config.toml
dataset = "small renderings of single solids in any pose"
loss = "cross_entropy"
eps = 1e-06
steps = 28000
Rows from block 4, named by matrix and row number. Rows with one number belong to one channel. Each number is 500 + 40 x the weight over the matrix's rms, rounded and kept within 0 to 999. All counts start at 0. Numbers have three digits each.
# r30: branch 2 reduce pointwise conv (model.blocks.4.r3.0.weight, 64x256x1x1), inputs 172-255
# b30: branch 2 3x3 conv (model.blocks.4.b3.0.weight, 96x64x3x3, transposed), outputs 22-32, a 3x3 kernel for each
r30.0:487444509485470468542500496463490484525467419495499517488481502465521516491479462518565481500487443402539475484522495544482454573565531437500532498551480545546473509457484451454519469439492510539467433504469487472503523502469446530461478524483497476486
b30.0:544513485463477478476480489493455435534503435483505529486484403441464451422499449475468525421453449484505418487529520426491521516502421505561524475494546483503501497514535505565525455452493482483581383488518431511470552451498524490542500511489511514531540472517517466451533551559565491525504546473
r30.1:541455518461428430519464497442444495550529576510514502498464422442484569545517412546443539480507528496472505465522481483438509495451554538518497476418527532536482494530508477407480481554551516463492490520491436446462507476539524468526489526453485495527
b30.1:501482452491514426567534414482535512495466480437509482498467511499469533485477546510539468452448504453521502516454509539501455529548410476420433511490492461540529521453480487497473538525444491509539513473475565507522470412530553428510569448490452446451450502531496485530452557515379521469412460403
r30.2:442545511481469507424546486491509432493484519484546515502432524478516486455586514420520507537510452489478513409495539469490474445529437523438458517508500461515490473403534406465537497530551485422520538544475528459486553471478423521501452429546517535479
b30.2:542535486508409466481439425506467499515490528540558534493438449497529486503553482501468455550484437498507519491495448493531491546519536526527461509570498489458389406425480462438508483512507390411450495452438451418443455485494479437497479464553457488488524422464451428436527544546450503500443483552
r30.3:539534484500508525475488526531447477482468489492467525467453524506498533529511489506520529512553452462436509526531520466505490543388490530531423545412528539543502487533511526473470454535478569499483524494514519490481578507532433529548507443543520521508
b30.3:525489447511471467475522458473494512506487561510542486468498555429518544434430503495502518537502552429498544441537472465495454458459470479547498479536492468443404474528498481517502512474481490511518527532489502484404479477513462473443514458462518507448506478420522524451496509467469507474434521501
r30.4:507472566584416507469458565483437546472411450492480504507468456474509485518425528505453528527493504527478478462523453502483532506545502548519540549452509556468479485534507444437480518486431454421387511451548450454568494397523491504474480468491381492457
b30.4:458413418445454471478510476527538506529510511501454519521464526496509526520533489445503536459478473442511478496447467518436443540492420462414481466407427530505462537471506527460487539475456546530521484476538530518567539495430559447433520506466476484473459513492492518532504440476479490437448409416
r30.5:460456475513532472483524485513474519525487520526564495512413465447478501480512474481530474536530449478499467543500557477522441494463430490555483451455470486524558493497570491507488564483497492460486479511438431485531559487481425395535491505541495476452
b30.5:487496521461501528451587545553496503506506546479504544466491455487528511452499545534444490508502529484519547480442554446479495527526488570531512437544517485484475536461471529550514523605581491492493512443512576478449582470518488503410474501497465516504505532522413490519495496559498505510497481496
r30.6:493477522520520495527456455523514453514482463476506364512476519528462514409478491483479512486491506505495483527547491530471474472468444489489496486413499466512511500430439492445504482461501495488511486438441538509510475574496506558444458529469480497506
b30.6:523535505554522470542565521568552435439527454426430510477568501528472438482528513409514505493475506444493549471458469440347465477465536484443402461391496482460543527523487544507461456480476465495470525443498588495518543457471554526495526513519511443484514441510476505512382454408444473565531484494
r30.7:518469486535501497471496552493506480430534517530534489518483461474523461484510473410522529511483443458369472493513530557415481510499466501498522476478493494468422501496536464471507530526523532446505499476509501501486514435473416493474454458546490490505
b30.7:417458501496495499477453463521531548507469493449460493493487530552477524473471479537471444476507470523567483464473483446509467520516465469470491540550520498477487503504503518516515529566569529411402485438389543475472484508500489448477510552507482419411488506530436455461472495498493535455396412457
r30.8:520479464438542507398534497502456505483473506497518536527448510396500475517465475438541514462482553492498495503516504454463524474488461547455459460474516521482500485545462503480481513508440444534492565560476469508490430484404580577517509492450441478483
b30.8:554592563527520503415444492499466489479553470457485458530526480484500479523524477561513410522525459564480486489444413505465442543436463561553498542503488542557513497505510453498520444462516425525497515462489420552518473450489482525500491472452461567502458572413458530513480471478478508524432477525
r30.9:469434515458489457487471553487531505466490389459503511465474537482519382397500506473558457614552535464493469477533503456535536484492522539514494497416497466418524502493460443457469411499453437452545505440496480468499466420525565428481483482453487490434
b30.9:500484489499443485521497502519541460502516568529548566437518505448487484547585460458512485486461527529523486493495489508515551467457493515492515474512489515547436498521551474495518519494466484543543499505535497501494457550498472507480475561527485552494485460450474522561460390484539397476487443482
r30.10:445498469497491496478479472503502457487516496470432524489443527499467543519506471510545489515486491538487475484483560467431495422477486489450499522448488496531473462464541504504522436460505527561513449455411460507509511592436495467516465516497492504521
b30.10:447581542532496551574440481489473441462537464441508512505505556469463509428474440473450530509455494492446546544455424512461496541504544532525461561494437559534496463451485511528535458472479510471553564462566552510528522526501493488486468471449455491521519600498509470516481552514493543560536512522
r30.11:548444472542513479507511478462481565513494450533460500487541526470592503482487455507549525540493460451492526460424513531502534520495469493449528492519471481447470543546463534494459547485488549474542484507505513540465558518487537464471507438495516437509
b30.11:473427457426543540475501516539484483469489443455415462495450462489508526518482509509544453428443435472539553477465508480543572503529477454441542475505506536514461560510572571545532513498449522459537411479438461507469504488572508535511534512425474531531430450493483478464453483531482565490445505517
r30.12:502482521461486501509542486488475508506490490502475492507520496486563518484423462529446565499543562504530504473499511419523500463474498498488555488469512495461520451542452477411450414512515410464553548520491450497511474488524510495427504492517518483459
b30.12:505446500469499525493503574523479463473499524465405469487520436471456467545542496477504494414500512488540534445503474479580553462511487489458482528526535522515556506601557499495548494460509480520476529549495527498442474476565410424534542521511544497559543481530538468508410501529550491497436397504
r30.13:541482512521501470531458488443468433507475373520455532526499563404520497514500540508543500525474543493494496514513440526426497494465506524447504500517444486446552432532438457493510521475509385507547548474560421438427505486531605433468483520480496481463
b30.13:480498512483527507460472524529550509548508562497524523485520506517518489548501500532486528422508480505514473545528494538546525450496558469505507538541534572575584539483493506557497494499499558505527469471463523515462536425490481503491433513441581510500535487465514522499474462499488514502460516515
r30.14:497505482476513466545471419490484464509497446523513428406516547509555506467468535520477476443549495505556498502492449490500538557513515493550538503441505455437466470520531528478493505455485425558517534500483480478511585549542498508496455541533532499427
b30.14:467458506542461443536551559464444501449531467411446477550520467497513499494462523535503470470498547445505548492574533519517513453463488504487540450484461453457440468473436478528493430409475488517465527551513509500486497512456518505480487511507587512466547526471500489511480490474488438512523460498
r30.15:470468436546525492487478447424529509522512462450431426495472503536575489525436399466432446494481484541524455447458494467513498512493518499501549485500553502470461499479475397458515492520526505467457542479455489476483512426433477504503471474572432444501
b30.15:485460443539509414495447482483516452549488474496468525477506494438484499446491481522492562506540545480472515479506444503483396564518468537544494496476493569516497439482490484548539503413442446418470486518490499456498462531523480485424554581477535518513531460522524484486471450431555504438473469518
r30.16:486466537500523511411459508518472446491526480480496472546480485505471493504457490498495497495563545478452506507529531430452550450477468525464499534481490518497475543480466508493567488471486532502557458502351574527540499553407479514503397443540498430505
b30.16:486549511544494542492497517525522460533570487488469467419485464458439508528507513450430484378423485478418395469472451435440483451403436388451438430400465491437490482524486470469548410476492478545521456488451504489522513517495538486498584532540445412469488505479506509482536482437504472496521432535
r30.17:441494488432492509545539503501451513458500567488409520494460513516469494536512568465547431518511480401552517442516510480478387426495520527546440523473452476539526443476456519546480476526487500532500554512506476527464516562524504460552515462452538523512
b30.17:416461522440516552479487559549524506498405457510467455502484440476527512422520531503474430514509471467489503430464438483493488479458527504507477498524516519518494490494513495551536479570521470440423480493507469519521528517472516486494359444405446488562476434488475460467485518529544484504500471446
r30.18:504474542447510527431518493487531461481512496528494521503434453497479502502516450521465521525465497451469542572542517523495441498431507532502444463434449463540540502503507569505518516504510507472489512517457420518442476529430451514498421542545472462501
b30.18:563508525531488481498455439522558533517570525477489422447432438497534444518486424455458448487500472531519532394435458464502521482513562531575563586559517528492459525462462505487460498505484425458343483469399508484501540533510487564536470465476492459403443481482420463429518488405484504446473457518
r30.19:528499562546485464495473539442489532506511465513527547501443454514446510511498515547470507509510438522507521463536463521531471479523474463545472564444521469504519488450438459490466513532452440406504548502493480476483470471559486493527509450530495558486
b30.19:504475428506501482479484452537544542522490466468424511530559511524546493539471453388489490447456457507480490481362437477415451526540518466444472469447511500560484527477502504520501563562535472470512492447533587552499514428452536513507522523504507482453479496506506571513449483469481501435471486473
r30.20:494485485546520510510478477433455480541506406469395486527518451438432513530464491502501481414492554514544500500512440425482501512559504417467527475555537536481472448552531497474538567476512471455469457496503521521500459519473522522515558509534557491500
b30.20:554459458520447530529514512544421437502389460527513480488482460399446405450483496467501542492533538433460495540547487422517470501503462472538511452523507494492504546514511514516447472494476525542518489466539447443457582414422455487513512547547461500520445438547469424433524482440492471564494511554
r30.21:511523504496542489484566557480536482514466505544458513452470452409529484486484440462525528520554455517485464488519560507495535485528503502481540538411519508485482462537489520529427481513470475476461487539542538528525453407501492461530541517492435529504
b30.21:490493418490478495414474508478470466499481474431459426525495468478419525534439505492548556462461511490516528433477467485505524538507563505531534502477489516516478475556583467478556492449513428512495475520478486477460503466492504572440553532410529502461561451441556507463507503395462521481426481494
r30.22:512521488501485512412523460490452497516468513539487560505497485521403495518489487443454510560519566489530509543475527507501485495514495492474513528493472472505452589552461498487498587511494547437495364436471516518509486493498479453475515482496446455527
b30.22:532487493440511553479500496520518474417440524499507508494507472524510504481548578442450579422426474420485480488417450482514518451503491528543520513517585579519491463495553460495492503481425514476516507514523503554548523520562487510545488424455502531492422532496472450511501498504513452509520527526
r30.23:520416492495500511509408470456555481530510506452448480495508537524446489496494439484512544550519590482510559581501483489544495535484539525475497484467481515441538482487498480519546480527543459378519567480515464398543452492520509521509457486549477508419
b30.23:557491513476499484512590533463484547543472461501573493441522446451447475527534560521524518536480523546476482479521452453465428485513469494459409531475526529511552532464526511501479466471409528519537544521481547495514511464467483406389464433438502525541454429472455478514511514476442415473508564513
r30.24:433466544485513519406509487514537477490472473506485523502518504520483522544509450499517473518447507504510504517465484476470488426501536498431500540496505478495466500521475554514432478560487494463468359438513450479474471542465441464535514539551496487505
b30.24:515437472463522517433461539524517487467494554567566541554561479562500487516472481523559507448500511405453449503509469466471421474508535521505479546525499534531522457550534492500526492553464539529465535499462446463513530531530497445497453477491510540521466498484533521498481487508432464522443420463
r30.25:452442501474467531462394486467512454488537473424412515558488510508470489430550497432497490509473495472474513452524502476441427541530482551472544452488442410439501450539535451423449549489489467479446547550515448485518470459509570457475516430431481540469
b30.25:611539457523473492457443466519446553488486507525507509461476478535582478525551500518493493566502453483497529479465481471524514535541526529560459494508483490441426511499400509538469487451459488484535528542546437510531455499549423492539415530534532573437524546440472486460502539513506496486491501525
r30.26:516527519478533464515473476523533492477524456514478450547483520516502529469467496503571519518528524486476500502519536482520502489460491533524444501466493445487510501514505520493487452515519507459445454453442470574492486510416472520463425500466477472505
b30.26:551560594544468536542474508406442467459551527436525514509475506466477563541531460488453518520475522526465451471516543523513485516498547536547569505514541500435423496467494518545551516484452458517508482486491406498493475585509429520516529451479493475508491568521523400514455456477438418472484429519
r30.27:457465441467527456476555465524495468469451522523501517541447529479473471489497453414474465500527570551481466460494449476482477485481410463463533434480534528445440403489546466411517470417547452395509514445465510476431495537539469473508470532529514434490
b30.27:560554528597506468526551474486523547520534515473499536478516526526459480505500460530490537562499449613489471495460525526514461537541518468448472534494517491511507531513502528521470510557490488470538516502486525516526558488536484508425487419423503527495485542534480429492468522449488514445519499439
r30.28:487555521487531520510495479519537447430512500490495468491444525548487504497486466547558537524445476402482461498514568449499483469471432556522516420441487503452480502518559522516464517539558485504452478455470453532484503504541488453478474488516546535450
b30.28:515517507504472437475519492481482558458419536492540539586489517570491431488438527522506407548523459524504510547544472484442456478501500489490442466425449476439408519487512530513497425538575503501525599476484512466437476522539442453538497460455453528548522530523519549457528526530468471526470531495
r30.29:521416474523509439557510499491504528489495464564519429450498443528544529489454552548514538469516447535517511517490476524529529482486504518537486536447530500490498493469479469453506526450490427516477455411510466529455545511497561489443450492465486454437
b30.29:508463467489512493490536510518544522500517517527487459517493569464492529451408504526518501381468557435513514515512483530504499435446444445485527475508488406490561470483444487518536460491530513480512416447483430496422546484542472410390545491539486530570460550548511505496476447492569487472488542544
r30.30:468524534528559509540514460516520481498470515520477497486466495523426562457540487438495476515517510449485491521473512498477450507497481496396520433423500490507494472508504484498490489473500483455439458471399441528452505511487393480434456432526465557511
b30.30:475460487474479481487557539563501498484479453535459562531522533475471487440507520530518490507505493493503476418467448465455452503508465535510448471466497445481459481472522526539523456477558502437457493467441476521505536498453503444413480436451501474462453536485499516545480533523467489525483493407
r30.31:520448532495450514499506455489398506474464456535509475466548485481489539522486509531512530517497523469506475519433479558436497554491506537489508510504485537492494504490517463475493510531477520509435498522486484501509527456517552458449534470510474480484
b30.31:466468505502467521411465518498456462474511510487507478484491452475500530514496600507477477418436503438442529560485444488491430459544542481487512471480552490447537483499522515477495525565557525503475518497545520520549528514479470550603523562497542552519529501480500514434509505530464513506488470452
r30.32:433444535493458492419524509522436517544532521481519564468446500488518447484533513482498502552504470488462515420475482509448463455489495500538462449512395495503506524475528480488438554533509483483540532531446527440520516485508530464503463474503521448503
b30.32:448554476486520454565438432512529501513610582461559527466518499415532513474579503518478415530468464579457411447520537468503520563455491498487522518502516542506532400489494504543512544538547413525440403517519505563572424444510464446466582534470522461410501461484458458468507461492471461491516401552
r30.33:471481477500508446501461453458464448511454425437520455485482472523487514438517535518583539495570525532488452436497490504427513465475479559513498516458512468493519496470499447397501419471567458546490510449472534452507587446534452509482512509420474532436
b30.33:551507506508501396530518522465396445514464476532518523538453509528477504562507473545534452539511483469459507532534524523520560475531522529452491481438463472431441445428468453516521437463503480455499540520512500464522535522534523528536467468486529518543478543490557468487486481526449503540526453491
r30.34:496469503469538483546496484517501366470490428512480491477482504552474506533465513500582478508527471504508515487504484531473520506513524495526455512450480463486498556510513532524535526523515559601512422516537479509504513523532499486498524547560499489482
b30.34:396446496506495500442548539458447435491496481483505491538522492511533494401449470538517452537517461474536514550609552513489529409454521478551552451505512464455517504462506486528460382463505543490495446511474384396496536543535478517491467503528469461501371426476546536471427463471457443469499506489
r30.35:469535436489460476471421456522520481511454499473484546503517501470478490506513493533489524512533395463450519475539480415484473503515506478474546455541530499499468486433463462516540485537491528522484550499532453482553459475464508523517470534474502522519
b30.35:469454468477471388473449515544487504480513522480479480409482477436454488398381491529440493506500482499535466485539473452447498436494499569537519583481506550491562410422474498472489488447516557532451489538503502443553514469439525460520537461536435556515471481522463493472446394385402433465453479458
r30.36:522447523506490522435484514470446481469466444523515436539471436461569463497362492482499494487495512509485463515515477541454508481427476493483481547470517495510492450461429476462512511516481434492434490507549444507477425488475446487542525502474436467485
b30.36:495453466486559526468492477477531513501498469554459421540540504469490424531456462522531523394477486443493457501479489439431443513539482449464456516536468534507509536552544497446516541509478496522445485489476540485508519507568522474524529513515439485482473554536528516544454462472514554456396458468
r30.37:496526492483431540501526412549539483472506505541495479527524461525422537547437470553431536478474482398504505497404460507491463475465515453515514475474475490522514550489458538524510422546514571554455482451471453539476435505487506482450504560453519498503
b30.37:458454497458505562465515541539430441555491494503531523528466482526498526505501531470492511498485477558475518459496499535514429461426423480516529487531502489529506471498476476508481499495544514468414463464467526527495464547545529519502447503468443446441422523532417462483515494502517490456497530516
r30.38:439561506473499461477412476441496463506478438432477531524490574518491530413529534395554395451437482473541461443532515451546525512537427505442506507500454397481449578449438539527446456532458494503474521530542484479541466476448450558515543526506514562474
b30.38:492485531454500506466490533461420458463468470394484497510544481502545440485479473508486455523488476468468521528581502562503496500505509524511506505481529543543560516512481534520484485412404476507601529562563507469508484469527517455561463454471506524527482498467522562530431486544479450463478568484
r30.39:437503540551524516482482545513522500523503507410467583517435479479475469475535504486510511521516425512477520480550527442471454484573533436402490511517493472542477529533465515461506545450463548465518496484460521513466403494592504521491530520487485534476
b30.39:505497458576499510511435447532512524491413469490475479500493465532506454597533445421449535512538442521516451482496487511524510564555540452463435497470464530493520554507517525484550479519502452459483544477534485524552455538553460524534507458489514483447516527508460487481493471462500466511480451478
r30.40:507517450517477500541510401537512499530475546512483499495455492522511587501526454490444514511516412472399507520485488467422465534505482510534485494530447547504549456429462482477519429536512496521500528532471506495498523472443476468442425480503493520503
b30.40:508494538481526515517546516456484519483473536472478419484428503485474504450475511499480523552533497507574472464532523478546484441456455514504498515525530534508539530447445463474429482435451484414373454439440460423429536504482498490474377461508453469477431494460467457533508536527503499491498529531
r30.41:526522452534508488483508490516503495485462556524515485506436513514465542534508529490461521443420476523485473511390528524446480529522449442501484436493517581434450475482531498461503554493441467481424448365496469409483391446499449493474522467478419554389
b30.41:574524565413519518502523521460479478554505506531548514538527595508472586493493573579511600507472570518513567487479496549535516431475502530505518493484504513499507484453500506473498436511481502486528545526604511459479490515568439517497467543453519506486509536465487476485484495569423469528537542521
r30.42:561442462534582509514493510492522441476498490534498453455502499517509483467527461538456517524546474467418488523520527488484456534458475550458511413476471510497445492522486463493541555496521512491510479469501480473449455538485462461554477441509535464506
b30.42:475424471558514399505491500548518536509438513501451479570567524518452458503392471464457500445481483435523564462466492400473429501525545496487508513506470492457517464515420487547454534567489539455452524435486568485496536495520526554529554468421474408489511461527533525447409440428467488515476435448
r30.43:483448406512479432474507561452456500502480471505559523527493477469463476538552458565452512558581432505550467482561502463401489435534534546564510537531556541462451480535492457501524566493478455540482469417504446472514546419514533480473505532513403504452
b30.43:473437438504495503477513446534471487517429504513520535482459519384450518428486538495409530399405501368490516519451502469463459485522496503470490489518488533574498520506493458497526492488505509491450472474549485456583507468491544501448514575505509503443431531550418439521491481495494503484425442437
r30.44:442459443492506494535566496499507508513516529489454527506463466449510495509514471483524520545536450472473519483459506494455460538508524461469512483465501508441495413552483508437457514551460424581510457463489492525491426445478514466538532464443469501461
b30.44:456499495398507579459532554469444469476512493524537554460493506501522536488552581427505505411534513526536487560546514533527530536514428500470488484490505529555523430535539520510588472534562529564532519484503513551510495485538425486522534431403513572566500491506496467481434497490428481476399450407
r30.45:450485501488467529469542511523425482464506537573529483492456491449488493495497519494585468513538436455466518523461512579482458463466497522529491580440429524498411411446558497519530512525515548522405469480517475455481526476487435508472478487501470518448
b30.45:420397476387512531429512543460455496485516524538572569564468477464502553436501527523489454524526474492528507555512496501459503495416469521508520483523533471460490499479541545493474437492546509521513462474504490387484529478550450400513478486519494491480470435449443450492479525542444481436445431466
r30.46:509510490515476516517468466535457476521531504503515552484518482475476504526495495561531530503535472426481536485513492512486511520385523532500509447501504506496458463513545457484483533508507486482508507516517499486516491485508468515472481420519501510472
b30.46:515517525459500474529478473461482564529468527523512531477465506496493507460494484565547475530499475474470487450422477499501502511476503463406367375411413394417445490478532471475537522533567425531553508537521541517544488453499446493472473465491565511486579547389481395443519508485532547549544502430
r30.47:495500511472530537416462493519542472501517459494518555522543521501461443429506438459488408543452451457457515484471478458509472517487457500539486494512415494545393503523493584497544469496533505471437474516519529543458521471516458534496452550538478495480
b30.47:528471447478458534508428472540516474560510437572544498390502488491469450440439498494521520472548513403498509534529536520540560417510573523565538472440568463479453526449468529532537496546410461495481453510547484510526485517485472512511477489483537547481456505454470436499491513531465437562465477481
r30.48:495540534521542507509482512537541442530463485514537497527497532478497525431476442522523477500516511493512442484429541457508555441559473539520440503482469440428426506578494555501470414463538539534506397523459527526442507514563465494482485481532502478530
b30.48:489513473509544510479500465452422409568492482510527420542487474479468464476492476524489545464482512454495425418454565508482538505500515431507491427468473514521547494568520545556507481449400532493531508494493435457520381518562436523526591497545534503434509579498519481435460445439523498448542572525
r30.49:522443488509524472500503479464479516503497497462508462458491460458488468497467530503501566440467498485497449519476542474463494513524460539436490449531556533498480489442508502521477519443499537562476515469465420555455572428505606463500558511501456493481
b30.49:519534475483535490513495441509497537484489492531496495537414542474520498492459454455532545462476483500534508594559471551535487509520470530504485495520468479529528478525534552523515522515559521466463517493517461483529506465447513519513520543448548567498448549511396420448516464420547593543463455488
r30.50:434569495514524498518530494519526442494523460545478527500460537529538491486504552488481490507492470449531469479444494553464460442425454508484453529493490490472488501504452459467544475475533479516475505509459510508483496497446470521548492498581503513518
b30.50:501519510468473457406443441381418488515460509545514502525447508478438545418490505526492466568544513474535480496508502555541527514501505480488546532494537479454497406466537488464527403475485480481551483450529410448514464453563515473488529527502519515466486440454494498538450452492456507426558544494
r30.51:558473459455481472530546571529464465542458525550437504476494549492477520542483508396528494470519516497549453460519433530480562512522460548545487459488417545501453451444491413454473534444441538494449521539517490578554556453469482556484444563448384544476
b30.51:496558556479546511495536531414411431474499466492479485503513482453468531519600567540509524448461523498540486476553548458476512462454512458512482498503531514521505479510488516533515466485517548544486468489464434492492516508506494446443477476462562507452551552466528534461500550534499530479516525464
r30.52:542486518512517464508516474552518481414491483487514484504508503502503483515497498502534465541458594455504488516489465494456455540479536494538480427460499480416512566508507468445503415519523498503542403468453508492417491509510519420435508488437511460510
b30.52:518498563449509495469461517525540499523520533596529475461477473548486534559520538476515533428523570463499487445524494532527508477503518529485519534538553531510518478556532387406514507555489474469468462475465490470431518530520481491471454449464454518539528459466507419458478481556502481479506509449
r30.53:498453465472545497516497475464517500436533563436465438528490503540465542468523421458436455526458512484405527488546493469489456497454507503447494431442507461547503526534548524506471485500521502477496487526491489495507494477482498462519484531573486544562
b30.53:564475480563468481515517475489498525470460510480489520514529504531494469472425487480453512506499538464482551379487494504506493472510489507498473473491471410384480454453379473501453572543499501519483513548495529508506472494512506504457496383468501458501482470510497508506511522473478384464526444490
r30.54:530524513538555506538505480490553463480482479537562415512520503539500480447474365513401491507430493498509443433497511487513529459520463469539520493435468487494450497482544469536536457537525519455569489501440535511501509486474406459547468460584460543533
b30.54:476513498467487436501541472387474532467419515521477492575483459545450427471460421552521520563489440531516413521472488515513491508527477449424468468512521409433446540527455446460475378534567490506444496486475501511402472553565474484464530502534498472429528505516515501414474495528474514480550496452
r30.55:502486499505553449518513514444432538491468505507466475538444348414618449515434533492535479430463532485520499496500454556506543520486551500529516542500528536455466479539378453504483511417467495519499481501532485451471557453517565510497552541447477516499
b30.55:495498469479494459504500476532505444476454445485443465449486477434508500417425420563571477458447454477499476489521495478493406540507493442522489500475507578553501511490524478487520482476493496458417414438452467461452496498550532446484499502427545467519456496487540495537471511486557569484462521491
r30.56:454520535509453522465435525468526481472483482432522508466393511520541489465512456511539459519470458443487537415511460460510430477480482468540461496490435467517486562437461516526472538424521465469543474528485530454513502490550474540514477450442542507536
b30.56:477522499431424490475439498461457459523582534531533515480481511503533475562546434464513544505471506509500451502512464489520499513518468493486473487474477465493461406512503469510503492526507536503499416475523457509504425502471494503500511538543520532449471534434400461425473459476492475470465488537
r30.57:467479429529509523519515472516477506498469526540507521534484521502487474491457458443429544464482471510486507542550551422494410497491474430528545519477526517513474523498491448480539516443448542448469558518542491549473463449457493532544500484576487503500
b30.57:497479454479461500509493456597563473500449490437452496447526506438565526388484516491544477479566492475542500494489484499458427517489421442552542453477520482455511491479450530516433511459507469527475536504469519445480620494476509500472509509493477402523548462482461462493482484489459484542466520541
r30.58:468533502509493505459435438467522497415504470459499505540444570497529438467482508508567481538494486476461499494474489538465535524436511543425500507472477522515414475487502462480489519556518506464521494432507467512546527506526414542469538522532504480460
b30.58:544520487504451450528468448414462493451502471465525536556470462544493426501470435515507392564485458505518483550541441534513567487428490475479480503517501489510489469427461475514449424501479458492525516515490499403445480503595500439538458517508542491499488523475532531576437490541444512513485501505
r30.59:469506497487521438467465451509502496537474487462458466545510517512446446435493509468513488474519544497532429467464520551478454564530467500519508516517465447374474423490507508456509538426439385535423453460483457422432468455464487590500500456507452453412
b30.59:579528519532496485454520529488461452493529475446478454489550488498496495517528568567504539538525512538507495501521524466500519433553614508494516468485510479487566501465504507504470436522510488489436460504546448486509466474442454493453504469435551521497471449467492453541524520547468407496544544470
r30.60:541433488494489527480481501423462504472513530520482543480501493461439487539546469494529510509507453508427482519541469496447499516493525546495493516448526523496518528480536521422484440470495497447483566457503457427408450487507502487495478508494474532431
b30.60:524559450505464505514482473544530546453500514536563508455504504467475475498447482524535462491507527446491483485466478445495517521521520443526529456511532487526445458425501545422464566477397529534522459510503538483509557516579548461500472481481470415469487492538541494494515561459491509484444517489
r30.61:474500528514495524458470479549502480504492509450473482510518456516502529541491443508510552506525445497401535491475458528492536485522534437512517463464496541522516498554512523446509501493480552524532562524510456529441516502463503469467525457488471462496
b30.61:482486549489505489577496455478447527502456454443447482546492521479509522469490505519488507376487477518501465521524565530532476510464386436448492487515528571552532511462427430512505488536560481469454471495519447521481482502515452491496543471459467406459476503517490447469522482554522478541521416523
r30.62:492537515493401481481497448465418462496482466485517485433521509483560443455516517512496550452550498494492521504518453461467512522509500499489525483522514483484424494507559476453563554487371556533458472484480492531596467512507489499464490481440473464484
b30.62:504419420569490462550466560493515466500529526451531533526485521455424532578517479532464510473476512373535515615538551585467484518480491454437449545495444532455516485526511496471446498477440515467484523500465505491475526561531546497508564480512546538475502469475436501534432440481473496426505472532
r30.63:519526445507523423501460548506503527514444477476437514550454506452499505446480459486437439489460510509501421481492513449508513504478472500502494521428450473329429433514491428368433552497443415491473535516552503475523426350581484510491520527449366552349
b30.63:450485525500449510510501501504476468446474507514452433512548551541517545534533484540504484519473471614559506466492430535425463511459532485479475477469487453348423544605526583545496453464519513510479580542525451463504513545502499531495514513463578536457494585466471500515515522494501558517506503470